Rows from block 3 of the fusion encoder of a small model that answers yes/no questions on an image's attributes, named by matrix and row number. Rows with one number belong to one neuron. Each number is 128 + 24 x the weight over its row's rms, rounded and kept within 0 to 255. All counts start at 0. After the name is the row's rms in percent of the matrix's.
After each neuron's rows are labels from the 100 texts, of 14976, where the neuron reaches its largest size: "fires on" is the input token at the peak. Only what is clearly more common there than usual is listed. The data: histories of elementary cellular automata, time running down.
# gate: MLP gate (fusion_encoder.blocks.3.mlp.gate.weight, 1024x384), inputs 0-95
# fc1: MLP up (fusion_encoder.blocks.3.mlp.fc1.weight, 1024x384), inputs 0-95
# fc2: MLP down (fusion_encoder.blocks.3.mlp.fc2.weight, 384x1024, transposed), outputs 0-95

gate.414 039 [135  92 136 160 149 145  93 124 130 125 152 105 154 132 183 150 159 111 153 121 139 161  93 104 114 126 170 145  90 189  95 136 135 116 120 126 157  81 140 101 127 153 105  92 147 123  95 144 145 122 137 117 108 118 130 131 127 133 117 128 101 102 120 155 133 150 127 120 161  74 127 118 137 111 120 100 127 130 113 161 156 114 165 181 143 158 153  90  86  85 115 116 116 151 162  77]
fc1.414 046 [140 103  97 139 148 121 132 131 116 117 109 142  71 170 133 151 155 100 107 145 111 116 129 113  89 122 164 109 127 149 150 152 130 138 128 131  89 137 123 110 144 124 101 141 134 133 101 121 135 180 122 178 150 126 107 142  93 106 139 163 123  84 126 137 113 166 110 122 114 110 177 162 132 146 101 135 128 135 120 133 117  98 177 126 160 137  96  81 103 104 181 111 157 160 155 151]
fc2.414 046 [108 125  99 127 123 128 147 118 126 134 110 143  96 151  89 152 180  86 108 142 123 116 129 107  85 113 170 120 146 110 113 118 114 134 110 150 124 162 150 126 140 112  76 106 109 150 124  83 136 211 110 172 133 113 133 161  93 113 139 129 135  92 115 148 129 156  86 132 132 128 173 169 132 149 110 143 128 131 119 110 113 130 165  88 109 131 112 120 128 121 171  96 171 137 124 164]
fires on: "011 turns on"; "110 turns on"

gate.271 091 [141 141 123 109 129  68 123 159 123 142 102 113 131 110 158 128 113 118 102 130 153 162 135 164 101 147 122 118 108 159 110 133 113 194 136 135 120 131 116 107 101 128 160 139 125 160 135 160 152  98 134  94 148 126 134 150 167 144 140  83  96 167 110 150 119 111 172 128 100 144 130  94 116 126  82 103 117  76  98 157 147  79 131 161 127 111 145 133 120 116 129 128 114 132 116  95]
fc1.271 080 [142 156 125 151 124 181 130 133 136 129 108 125 118 137 112 110 178 131 109 127  96  93 131  81 148  97 141 147 141 146 118 140 138  90 107 117 111 144 151 148 171 121  98 124 117 114 118  92  93 125 142 184  99 134 104  95 112 102 112 154 152 121 128 137 119 161 112 104 146  73 118 161 111 155 146 132 106 155 167 115  94 180 127 125 167 119 127 148 115 142 137 140 164 121 131 154]
fc2.271 075 [155 146 160 154 151  97 164 155 123 165  88 101 138 130 152 126 148  83 100 115 140  93 112 147 141 129 160 120  99  92  98 172  91 108 129 110 102 148 151 131 107 125 108 115 113 167 129 141 127 121 112 122  81 149 154 127 125 153 140  88 177 119 142 136  87 126 108 112 153 110 116 110  97 107 117 101 108 119 121 125 143 166 104 134 135 121 121 132 107 100 128 114 114 127 143 147]
fires on: "111 turns on"

gate.300 027 [170  94 164 166 167 164 134 159 174 144 109 150 138  93  80 140 123 153 129 164 148 140 102 150 175 147 108 112 126 119 133 108  90 124  89 140 113 127 114 153 152 158 148 147 140  77 147  84 130 132 106 113 155 120 134 101 131 132 143 166 114 159 143 156 138 119 124 121 130 108  96 135 156  94 157 128 167  74 130 111 128 100 161 122 119 106 148 135 169  92 133 163 163 189  89 118]
fc1.300 027 [128 121 150 123  85 123 105  99 105 135 133 114 134  93 146 124 107 136 115 110 110 146 163 129 118  87  85 140 112 113 125 102 153 143 144  86 135 116  95 114 145  96  87 128 175 146 134 134 156  62 123 157 122 151 121 116 145 146 131  93 132 142 117 139  95 112 117 127 146 143 165 129  89 124 101 125  59 162 147  95 124 141 106 128 109 143 126  85 124 165 116 117 136 125 129 105]
fc2.300 017 [139 109 132 168 138 129 120 134 143 131 136  55 125 120 149 153 124 128 133 130 140 135 126 163  84 158 116 145 120 122 128 145 109 146 125  79 118 130 107 129 122 128 150 162 180 156  98 170 156 135 160 130 153 103 110 115 156 160 129  95  87 132 120 191 100  93 144 132  74 138  82  90 107 114 144 132 172 146 131 165 104  93 150 140 190 117 137 144 130  80 145  96 116 105  96 106]
fires on: "large cells"

gate.423 173 [138  83 117 143 122 151 113 113 116 121 126 104  97 153 118 119  94 104 119 113 150 118 114 156 117 144 120  78  85 141 138 176 139 142 147 122 164 140  93 136 128 131 130 137 104 124 111 123 161 132 144 132 167 134 108 122 114 141 115 110 125  72 190 135 133 108 140 123 131 122 117 116 148 146 166  87 138  82 147 129 133 124  92 148  90 128 133 144 134 146 151 117 121 119 123 118]
fc1.423 193 [106  81 134  86 100 133 103 113 126 124 137 149 108 129 154 121 140 101 101 109 128 150 116 115 127 107 111 138  93 144 146 155 131 105  80 139 149 185 112 141 144 156 152 112 142 127 155 110 134  66 162 132 141 130 128 157 116 112 106 107 145 116 112 144 153 101 150 132 117 160 105 137 149 129 165  96 146 101 146 121 175 134 127 175 110 154 152 152 154 192 119 170 133 164  97 121]
fc2.423 193 [ 86 117 112  85 116 124 107 120 114 133 153 142 132 148 155 109 120 101 113 128 130 142  88 110 130 143 118  98 148 165 155 134 141 145  82 144 141 143 121 110 142 160 151 107  91 134 135  96 124  90 126 146 163 112 121 134 143 136 139 132 142 129  87 151 132 116 101 115 148 104  70 116 118 126 156 140 164 109 177 116 143 140  75 187 133 154 128 181 116 190 136 170  93 161 140  97]
fires on: "011 turns on"; "110 turns on"

gate.652 058 [103 114 122 145 138 109 130 151 125  92 116  79 141 124 123 141 171 129 140 130 155  52 135 156 121 115 125 102 129  97 122 130 113 149 127 115 163 113 140 125 131 160 126  99 141 140 160 134 100 143 151 151 158 152 105 135 156 159 134 125 120  76  97 149  87  84 124 118 160 107 128 104 108 132  98 127 129 116 132 155 154 158 112 138 120 129 132 155 103 136 143 175 135 103 196  67]
fc1.652 052 [158 122 138 138 141 116 124 119 125 139 119 139 104 116 109 131 149 161 140 125 135 132 156 156  91 138 120 141 131 128 127 134 161 118  84 151 159 141 108 177 161 132 153  71 132 118 141 152 124 110 128 118 126  93 115 141 127 115 119 161 126 102 110 142  92 102 151  89 164 164 172 159 144 115  99 131 117 145 113 140 106 124 125 129 138 111 151 178 146 102 107 158 107 102 158  70]
fc2.652 051 [145 150 138 165  74  89 113  93 142 151 119 115 106 148 102 136 129 162 165 119 146 141 138 140 148 152 151 143 114 100 152 117 164 121 129 164 128 142 108 137 134 152 121 105 121 171 108  91 129  91 153 112 118  95 115 124 137 125 101 142 142 148 190  89 132  80 162  88 178 136 153 107 106 109 139 114 115 127  96 115 136 100 131 143 119 112 136 189 162 116  93 115 135 114 134 133]
fires on: "large cells"; "sparse start"

gate.711 022 [102 133 160  94 156 139 109 135 136 160 142 148 120  93 104 114 134 153 155 151 132 107 137 188 140 105  88 131 171 148 127 113 110 165 132 141 164 153 156 119 115 133 125 103 143 134 132 111  78 155 125 146 107  89 159 149 133 106 109 156 108 151 151 103 136 107 105  72 125  97 100 155 147 114 167 163 114  96 170  99 127  94 138 164 177 116 113 153 129 110 113 120 173 132 131 141]
fc1.711 022 [156 147 134 156 120 130 155 127 163  98 146 108 130 142 137 154 135  93 110 143 140 132 139  85  99 176 116 107 106 103 126 121 111 110 130 131  98 120 127 148 128 110 156 117 151 148 104 140 166  96 152 113 173 163 143 128 118 132 108 134 103 104 138 137 101 105 147 159 129 171 116  99 109  89 101 123 130  89  89 133 118 183 170 141 125 107 138 109 135 172 137 127 107 110 145  84]
fc2.711 013 [121 142 142 153 145 125 131 130 146 111  88 100  94 143 139 132 110 125 132 155 178 106 150 119 158 139 136 123 142 105 105 142 109 125 124 119 102 143 114 164 161 125 118 106 148 119 109 137 164 112 163 108 131 132 141 130 127 120  94 125 137 167 130 136 111 118 136 149 111 154 127  84 133 127  80 137 162 107 145 128 106 142 146 132 107 116 152 122 111 155 123 103 117 128 164 101]
fires on: "large cells"; "111 turns on"

gate.198 024 [ 86  95 113 151 157 176  73 101 149 152 135 144 174 135 146 120 117 139 142 123 142 104 137 131 127 141 111 118 159 146 175 141 123 111 126 133 141 179 192 110 127 134  93 151  91 104 114 102 146  57 108 138  87 140 154 122 123 127 173 134 151 140 132 126 109 142 163 120 126 131 142 156 113 129 117 133 173 146 106  84 140  92 118 109 130 137 129  77 148 139 131 118 156 107 138 153]
fc1.198 025 [144  97 142 144 144 146 117  93 158 149 137  80 111 114 144 140  83 118 127 118 142 138 108 165  85 111 144 114 121 172 133 120 102 115 151 138  95 167 112  68 126 161 170 163 109  98 110 143 106 139 104 126  98  87 146 110 179 175 140  91 121 122 177 126  97 129 109 116 105  96 135 131 115 144 136 116 137 146 104 176 108 120 126  98  96 119 146 116 137 150  89 162 100 135 121  92]
fc2.198 015 [148 111 138 178 108 140 129 110 132 123 149 105  94 144 143  80 135 111 169 147 110 102 118 117 173 103 136 111 151 128  82 121 167 123  66 126 164 116 149 199 151 162 134 101 120 134  79 114 151 152 138 138 101 102 105 125 163 128 155 148 139 139 111 171 137 127  97 123 162 175 119 114 152 109 166 137 122 119  76 105 131 147 159 161 151 138 128 176 130 108 134 116 103 117 142 120]
fires on: "011 turns on"; "101 turns on"

gate.379 225 [ 99 114 114 103  91 113 135 160 118 119 123 127 125 156 134 150 186 152  83 118 128 145 111 111 128 155 153 145  64 160 192 125 134  82 161 116  87 128  94 144 118 152 187 126 138 125 124 116 151 147 146 135 158 157 121  93 126 115 101  95 100  79 156 136  96 104 141 115 158 121  90 169 139 128 181 121 153 181 120 107 124 122 110 138 149 108 110 162 115 139 126 110  94 100 117 159]
fc1.379 202 [115 116 118 126 150 115 124 117 133 112 135 132 123 121 123  89 111  80 155 160 114 174 141 172 115 122 132 107 163 143 123 150 122 105  64 166 120 138 153  83 124 132  98 163 142  92 120 124 113 117 128 101  90 148 122 148 161  98 108 145 139 183 105 130 120 182 121 145  88 107 151 123 115 116  96 134 136 133 173 179 128 140 157 112 109 107 154  99 199 100 152 152 146 156 124 114]
fc2.379 218 [157  91 165 150 125 148 148  96 136  89 107 137 101  95 144 147 174 149 125 105 125 149 138  92 134 139 102 120 119 171 138 101 127 107 142 162  82 111 121 122 118 124 133 137 122  97  95 107 102 123 117 115 121 112 121 115 133 147 101 110 111 106 134 133 101  93  99  82 140 149 127  82 136 146 126 121 150 152  98  92 151 147 128 114 136 127 137 109 138 153 108 126 113 108 140 106]
fires on: "011 turns on"; "110 turns on"

gate.89 032 [116 143 139 179 109 130 148 129 164 147  86 166 101 134 169 101 118 144 106 143 111 150 137 139 173  80 114 156 183 171 117 160 129 124 123 139 141 152 145 151  90 129 108 135 135 158  79 113  83 144 123 140 196 109 136 137 116 112 127 135 124 127 145 141 131 112 128  70 103 108 157 119 155 132 105  94  91  91 145 103 161 149 146 110 151 120 130 117 136  74 114 113 131 107  83 137]
fc1.89 030 [126 164  94 107 140 125 115 148 133 115 117 152 163  96 132 159  92 124 137 120 109 113  81 166 139 147 114  76  81 118 131 118 124 103 105 133 117  97 172 104 138 136 126  92 148  89 170 173 130  67  93  82 131 148  96 103 120 168 143 115 112 179 156 132 113  85  96 178 116 179  93 146  79 140 135 113 130 133 123 142 110 112  85 117 139 142 146 119 118 157 115 129 109 137 171 124]
fc2.89 025 [112 155 120 106 129 153  85 155 155  86 128 143 156 101 122 117 106 121 135 145 114 104 127 158 155 112 153 153 101  96  79 153 119 128  81 151 107 117 119 136 158 151 154 139 110 120 161 173 115  76 127  97 142  74 163 115 164 121  78 138 119 149 142 120 102  75 125 162  99 145 114  94 137  88 119 174 157  94 106 153 114 114 139 139 124 147 136 141 133 139 143  72  98 127 136 129]
fires on: "large cells"; "111 turns on"; "001 turns on"

gate.554 146 [112 112 129 140 128 112  96 134 159 133 151 164 137  92 114 125 145  76 134 132 128 166 136 126  99 118 143 109 154 111 105 135  87 139 150 128 149 128 141 144  95 124 122 135 128 128 130 169 123 113 174  95 126  95 144 105 125 147  97 164  90  94 136 147 102 124  98 101 149 161 113 145 157 149 137 147 108 100 181 124 156 148 158 101 160 129  95 142 107 141 161 136 139  98 140 129]
fc1.554 190 [132 131  96 113 126 124 133 122 117  80 116 159 160 132  92 116 117 134 132 130 112  76 153 103 117 123 102 155 172  70 145 130 159  69 133  81 100 121  99 149 140 108 139  53 164  99 140 128 160 114 111 150 114 143 129  98  96 154  79 154 158  99 126  86 127 111 155  94  79 141 157 136 142 110 184 158  78 167 155  79 160 129 127  76 133 100 158 139 104 110 151 155 131 119 135 177]
fc2.554 219 [129 141  99 113 140 125 141 132  74  81 144 164 127 128  95 134 115 165 145 150 151  70 110 103 105 130 111 151 136  78 151 139 156  85 132  86  88 136 115 149 150 123 134 115 181 103 113 133 137 130 111 149 136 165 138 114 113 153  89 149 148 112 110  94 130 104 170 109  95 111 111 143 136 123 139 105  76 146 160  90 151  88 133  63 157  80 157 156 121 149 115 164 155 109 130 204]
fires on: "101 turns on"

gate.120 151 [163 112 116 112 148 147 148 175 120 142 127 127 112 159 159 118 191 174 132 156 160 133 123 115  92 129 158 116 122 169 119 147 108 157 107 107 157 103 112 106  88 142 160 149 154 136  92 156 112  96 126 104 169 105  83 140 121 122 111 132 186 135 132 134  90 133 111 131 152 107 109  97  81 109 125 124 133 162 117 135 184 128  77 130 119 162 105 125 170  94 106 145 124 128  90 152]
fc1.120 154 [112 129  97 139 115 105 136 106 120 104 150 133 150 118  91 115 106 110 137 118 132  65 135 140 172 128 127 115 109 118 131 108 172 121 145 144 121  75 120 153 135 111  66 143  92  95 145 111 149 169 115  91 105 191 134 116 119 156 138 103  59  87  98 108 148 138 154 123 121 124 134 157 171 135 132 143 108 116 110 147  89 143 170 137 163  99 175 103 144 154 177 144 155 127 152 111]
fc2.120 149 [140 153 100 138 124 132 118 141 127 109 149 107 153 125  91  93 127 115 142 123 154  85 128 153 145 116 128 155 147 107 150 158 129  90 159 134 164  97 148 125 145 116 119 142 140  89 116 117 169 134 102 121 127 174 141  79 127 116 123  97 136 104  92 138 131 104  98 164 150 132  78 145 121 168  94 149 117  97 131 143 123 153 123 143 166  99 150 119 180 156 126 138 166 147 103 127]
fires on: "101 turns on"

gate.116 062 [145 140 107 136 130 104 146  90 130  94  99 102 107 131 145 129 129 106 129 141 101 115 144 122 103 119 130 126 167 109 168 166 127 141 116  93 102 153 112 119 161 182  97 108 111 153 141 173 155 133 122 152 121 157 112 121 150 124 138 108  89 162 122 144 126 151 140 101 134  89 167 137 155 109 147 113 101 140 113 125 145 101 157  94 152 143 138 111 129 130 125 159 130 116 134 142]
fc1.116 064 [174 111 151 204 125 117 140 112 139 127  72 142 159 103  90 134 144 161 149 153  92  81 139  92 117 124 124 165 147 166 129 106 167 148  76 128 135 150 116 125 155 164 149 118 125 158 154 125 141 120 145 102 125 114 137 110 132 129 136 122 154 168 115 128 137 137 145 147 156 169 144 121 119  68 116 127  83 119  75 137 108 159 141 111 146 103 138 117 135 159 149  88 166 141 126 101]
fc2.116 055 [113 175 127 155 103 160 143 114 149 175  74 143 132 117 142 106 151 167 148  88 106 124 126 123 139 111 116 156 137 120  82 121 147 144 154 113 163 125  99 109 122 107 132 120 134 166 111 133 116 107 111 166 109  70 113 118  84 111 159 155 139 140 139 130 107 128 132 106 163 139 148 142 130 121 164 145 132 122 126 118 118 141 140 153 137 121 142  78 109 109  84 110 164 103 166 106]
fires on: "large cells"

gate.65 044 [130 173 118 122 108 158 136 164 103 115 139 160 149 125 114 136 191 106 122 106 166 136 130 138 128 122 136 129 126 146 154 125 111 114 130 104 151 139  73 136  93 133  84 126 107 141 129 122 115 119 152 126 181 136 117 124 108  99  93 159  78 101 121 159 107 146  90 141 145 119 152 120 155 103 141 127 130 129 117  53 129  99 124 148 106 115 145 108 128 112 149 138 135 131  88 143]
fc1.65 040 [134 127 149 117 125 120 139 127 120 104 113  90 116 153 160  90  92 131 106 146 128 116 109 130 135 168 103 153 164 120  75 106 139 172 147 125  87 111 134 114 109 134 149  81 117 147 181 167 148 140 177 135 137  99 157 153 148 154 138 113 133 152 156 103 139 102 117 171 115 117 110 164 109 142 141 124 135 108  85 174 162 176 113 142 144  75 115 141 114 123 140  98 100  94 125 133]
fc2.65 034 [154 124 158 134 125 153 141 137  80 103 115 161 134 162 114 141 132 174 100 119 120 165 113 151 142 162 167 198 154 149 170  64 104 152 162 143 106  83  74 147 100 134 142 141 123 111 149 125 111 145 165  97 131  93 125  85 144 124 127 129 147 181 128  97 119 104 149 119 157 110 135 118 174  99 140 138 174  71 135 133  96 121 118 137 126 103 132 135 117 138 140  88 147  99 106 121]
fires on: "100 turns on"; "001 turns on"

gate.675 168 [115 153 142 151 109 125  97 161 117 191 108 108  97 131 127 137 130 115 120 168 126 112 111 103 165 160 158  87 116 139 114 115 154 163 139 111 110 129 119 137 117 119 133 141 102 152 118 186 163 127 169 118 138 138 142 101 127 128 106 142  96 125 150 124 140 148 150 116 143 151 126 115 145 109 131  89 103 140 176 120 111 185 180 146 116 150 122 156 120  94 119 127 124 135 133 140]
fc1.675 200 [111  83 125 121 144 114 120 135 121 145 123 145 112 109 139 119 120  87 142 127 137 134 157 136 117 153 128 178 161 130 107  90 104 153 137 155 155 140 146  92 118  99 128 149 133 102 143 129 126 102 125  86 101 136 118 117 164 186 141 139 121 140 137 116 127 148  89 153 145 127 153 153 139 154 144 143 157 126 103 116 105 124 117 145 135 149 143  90 114 138 158 153 159 133 163  65]
fc2.675 216 [127 104 143 143 152 102 145 159 135 140 140 142 126 118 136 132  87 126 136 105 136 163 120 156 130 160  97 142 161 119 133  86 113 137 144 151 139 102 140 100 124 113 157 118 120 105 157 134 112  95 149 123  91 137 129 105 155 141 133 137 123 130 148 120  97 118 143 168 142 141 136 132 183 133 148  86 109  87 111 124 102 141 107 129 149 154 138  90 128 113 120 160 164 144 126  91]
fires on: "011 turns on"

gate.63 202 [146  99 151 169 129  70  96 167 122 107 125  96  89 119 115 119 118 148 132 167 142 149  92 142 129 134 119 103 113 115  79 105  94 161 126 134 131 121 187 135  93 131 138 146 123 122 127 122 139 102 175 167 110 126  99 105 116 130 107  79 146  95 149  92 121 110 109 120 153 128 154 135  96 147 146 140 135 127 135 131 127 144 133 130 110 128 156 139 153 147 127 172 121 126 149 148]
fc1.63 170 [145 118 131 151 118  89 126 131 102 109 112 134 136 112 107 140 110 168 114 141 141 140  95 141  85 104 129 132 128 101 120 135 119 163 117 127 142 140 157  83 114 138 112  60 142 101 128 161 142 133 113 152 140 126 120  86 116 154 153 120 139  95  71  97 133 119 166 109 135 158 145 126 164 137 134 123 105 131 141 118 121  97 136 134  98 126 136 121  77 145 136 197 178 159 165 147]
fc2.63 211 [162 162 108 121 158 133 122  87 121  76 114 128 144 117 129 123  83 152  99 138 124 129 151  92 112  65 113 189 178 132 103 142 108  96 125 119 144 140 134  95 142 160 115  93 159 146  97 177 130 168 116 140 144 153 150 127 118 114 153 162  99 115 108 137 102 130 146 162 121 144 162 131 191 139 131 132 114 100 111 133 145 109 129 129 136 141 127 111 106 102 143 130 159 119 130 127]
fires on: "100 turns on"

gate.579 034 [157  97 143 151 115 116 155 104 124 111 163 160 114 114 128 146 112 134 127 142 124 123 123 125 103 117 119 117  87 142 194 129 125 136 123 120 119 163 120 120 136 141 157 134 123 171 115 118 169 127 124 136 102 102 162 113 191 152 178 106 103 142  93 139 129 102 147 123 149 109 141  89  89 135 167 123 119 140  95 132 126  66 154 117 160 127 143 135 111 159 143  99 122 128 143 134]
fc1.579 034 [ 98 118 107 141 135 152 113 126 152 113 106  87 115 157  97 142 140  92 127 109 114 171 116 100 129 141 125 112 127  98 101 123 136 156 113 136 161 139  96 120 124 134 121 154 156 111 146 137 111 142 114 145 149 141 116 134  89 135  81 148 166 131 126 106 154  98  93 152 109 132  94 166 155  93 142 125 176  97 189 185 126 137 117  89  94 151 111 154 112  99 120 130 140 116 100 101]
fc2.579 026 [116 100 114 143 111 184 135 113 158  96 118  35 103 145 133 178 138 126 137 118 143 151 147 158 103 130 113 104 113  95 150 120 166 189 139 121 163  95  82 130 151 150 164 119 112 147 133  98 159 104 169 126  82 123 129 168 141 142 118 104 143 143 141 142 158  94 121  97 127 133 112 127 111 133 117 139 135 118 120 138 110 116 138 135 126 150 150 118  58 107 152 148  89 129 135 122]
fires on: "111 turns on"; "110 turns on"

gate.178 037 [139 158 107 140 165 138 133 129 113 125 102 133 100 101 146 107 126 149 116 143 143 103 143 165 113 125  97 153  96 127 128 141 135 137 172 130 130 179  98 121 125  84 132 136 127 124 147 116 139 143 105  99 107  60 138 135 121 107 156 135 151 157 107 169 172 115 135 171 105 135 166 137 164 116 112 113 120  78 133 112  98 123 171 105 165 119 122 115 121 124 104 127 138 101 110  92]
fc1.178 036 [109  89 148 128 107 117 143 139 133 117 109 134  89 172 115 150 124 122 145  94  92 170 134 102  79 125 144  88 137 114 138 141 125  91 100 152 113 147 132 143 132 171 134 149 130 108 126 149 156 136 117 146 154 215 145 114 106 114  98 137  95  98 183 112 141  88 114 114  83 123  95 131  75 121 123 127 135 159 153 132 149 117  90 143  92 110 114 140 118 107 143 122 130 159 135 159]
fc2.178 026 [129 110 125 143 110 125 140 169 127 131 109  95 124 147 145 115 141 123 139 112 141 146 132 155 102 149 180 118 125  91 162 136 126  98 111 160 174 161 122 150 175 130 150 153 122  97  75 139 125 100  99  98 137 150 108 102 132 133 133 141 133 109 111 142 103  90 143 116 107  97 138 131 109 145 127 139 123 142 126 152 170 140  76 130 149 109 139 131 180 141  74 140 123 148 107 111]
fires on: "011 turns on"

gate.669 081 [133 141 104 139 141 141 130 132  87  97 170 140 135  90 130 159 114 117 127 169 106 150 114 156 121 105 187 108 146  86 161 126 143 136 164 157 149 108 116 165 106 134 166 129  93 169 104 180 165 158 133 124 181 153 134 105 102 122 186 124 122 121 130 131 114 107 147 120 111 129  57 122 124 158 122 127 108 106 103 158 130 116 144 160 138 135 138 147  98 108 103 134 106 140 119 136]
fc1.669 069 [151 125 110 150 140 115  92 152 138 107 124 117 134 108  91 106 109 143 183 154 100  88 161 155 162 120  95 126 127 112 137 140 140 120  97  98 146 109 122 149 153 118 139  99 131 115  93 120 136 154 134 108 111 129  59 154 138 110 147 117 119 115 129 117 113 122 114 175 104 151 162 132  83 132 159  70 187 132 107 148 124 131 128 136 114  90 146 119 119 154  86 119 117 127 118 133]
fc2.669 064 [127 124 144 145 132 137 116 129 122 123 132 126 161 127  86  73 136 113 150 137 121 122 171 149 147 125 146 148 123 104 114 144 129 141 131 137 110  94 110 150 115 102 138 116  92 148 153 105 157 145 140 142 115 105 151 182 143 187 142 175 130  97 127 110 120 134  98 171  95 142  80 152 120 141 162 122 158 114 121 171 155 173 108 115 136 133 164 152 144 137 150 138 168 116 133  85]
fires on: "111 turns on"; "110 turns on"

gate.245 174 [107 120  86 105 138 167 105 172 110 106 115 133 150 105 119 136 174 164 155  90 138 122 116 103 127 104 145  88 123 126 102 108 146 143 108 134 113 165 152 121 103 126 136 122 119 152 124 111 135 117 121 145  98 147  88 125  87 118 121 111 147 102 143  93 121 151  86 101 126 105  94 101 123 177 157 127 109 131 144 122 132 129  98 109 136 143 132 144  95 118 142 144 138 107 119 135]
fc1.245 166 [ 80 122 117 123 126 146 119 164  91 123 135 148 158 114 162 113 152 152 130  78 128 108  84 106 154 114 143 127 113  93 126 118 121 133 102 128 141 126 166 132  91 102 110 102 160 141 121 117 103 126 101 137  75 182 109 107 117 114 139  96 166 116 159 133 148 183  79 120 105 111 127  72 117 156 178 127 116 116 143 130 144 125  95  87 153 122 143 128 122 123 132 105 124  93 135 149]
fc2.245 135 [153 133 204 185 114 148 130 122 131 132 126 196 130 130  96  81 149 147 127 102 101 124 110 173 114 138 151 123 127  96 121 147 102 144 100 116 134 122 140 156 125 148 116 109 120 142 127 138 100  94 134 141 106 119 123 127  87 108  98 136 180 155 165  91 162 109 102 116 133 121 152  99  98 155 141 125 105 146 101 129 105 135  82  74 143 111 154 132 169 150 115 170  95 120 104 139]
fires on: "large cells"

gate.643 091 [151 116 149 158 122 138 131 146 133 163 125 157 156  93 141 100 134 179 168 144 146 127 130 140 104 154  98 151 141 162 144 142  92 163 121 110 119 164 121 105 114 127 120 147 108 130  92 106 108 136 135 118 128  92 104 134 143 110 109 141 135 166 119  99 157 130 106 134 110 151 135 121 140 121  85 146 196 133 165  94 124  86 145 112 136  91 138  87 127  75  89  98 109 114  93 107]
fc1.643 108 [146  67 173  97 125 154 103  97 125 132 132 132 165 163 167 136 116 109 132 129 135 164  84 147 105 148  91 129 127 153 122  95 172 105 113 100 133 123 124  96 173 118 145 106 183 146 139 123  88 111 121 136 106  98 133 178 107 139 109 143 134 148 131 147 115 104 113 155 121 142 123 128 129  89 136 139 163 116 105  96 113 129 119 106 122  72 101 113 113 156 101 156 126  80 141 107]
fc2.643 106 [159  80 140  99 122 173  96  95  74 135 135 161 126 171 173 129 120 109  97 115 134 137 146  91 120 132 100 141 106 119 138 121 148 112 127  89 122  84 102 122 164 110 141 100 179 150 136 153 111 148 172 124 112 116  93 174 119 153 101 159 139 159 102 141  99 160 124  94 141 130 109 119 106 107 139 129 131 128 107  96 137 158 135 144 114 104 111 138 149 144  91 144 141  66 154 119]
fires on: "111 turns on"

gate.215 106 [115 113 124 128 112 134 116 104 170 153 110  84 137 134 138 102 137 163 154 136 137 126 156 123 136 132 175  99 158 122 149 146 150 185 141 131 113 131 148 158 116 122 138 183 129 119 158 152 131  95 120 150  83 120 159 109 133 113 151 107 122  97 128  96 106 131 133 103  93 149 137 164 178 109 168 129 134 133 136 167 111 107 130 129 146 144 142 100 134 145 100 127 135 125 137  97]
fc1.215 123 [140 174 107 122 130 119 143  92 129 133  94 113 144 124 136 103 136 166  87  73 101 135 150 159 114 151  76 117 138 115 132 123  91 109 161 149 162 137 125 116 130 116 144  72 116 130 134  90 159 159 125 143 119 128 146 128  93 106 135 128 134 138 141  84 140 123 128 113  89 143 124 127 120 169 122 125 138  93 152 100 134 119 124 110 129  90 100 120  91 113 127 133 134  93 103 188]
fc2.215 137 [134 165 125 146 128 129 139  98 125 130  92 131 122 134 128 126 153 156 102 126 161 125 158 179 111 130  82 136 144 118 125 125  84  95 159 118 168 149 125 113 133 118 127  87 152 138 114 135 165 150 135 137 148 120  84  96 112 118 134 106 130 100 149 100 129 119 153 116 107 101 135 124 138 174 133 103 114 131 148  98 161 119 155  85 130 113 103 164 120 128 103 115 128  97 120 191]
fires on: "011 turns on"; "010 turns on"

gate.615 030 [125 110 110 134 169 108 123 122 123 108  61 114 116 148 159 119 132 109 107 158 146 113 164 142 107 119 151 135 141 111  99 101 103 161 159 132 116 180  79 143 108 130 103 133 125 116 117 176 161 141 116 100 120 121 150 122 105  82 113  97 115 113 115 140 130  92 164 115 120 119 148  85 124  66 107 133 143 139 135 125 142 108 125 131 165 160 148  96 129 124 118  97 141 128 117 152]
fc1.615 028 [ 76 129 119 120 109 155  91 140 135 150 102 104 121 139 119 127 170 138 119 129 156 113 107 105 155 159 152 110 124 151 137 105  93 122 155 124  71 149  76 127  92 109 116 141 148 109  89 105 131 135 134 145 123 113 122 131 153  89 146 134  80 148 117 154 144 158 141  97 122 109 146 115 141 107 127 132 121 143 115 120 167 117 187 117 150 162 112 137 126 117 156 146 160 140 111 136]
fc2.615 024 [ 61 127 108 114 139 128 126 127 114 117 127 144 161 162 112 113 140 109 118 153 117 118  87 102 152 110 142 118 165 145 119 118 134  79 146 115  85 125 118 131  87 139  77 130 128 137 148 121 114 124 100 189 162 156 154 136 135  76 104 131 130 121 134 126 144 133 122  94 184 103 128 151 113 114 142 127 113 155 174 116 120 115 145 144 113 142 113  89 132 154 158 145 148 117 142 150]
fires on: "large cells"; "101 turns on"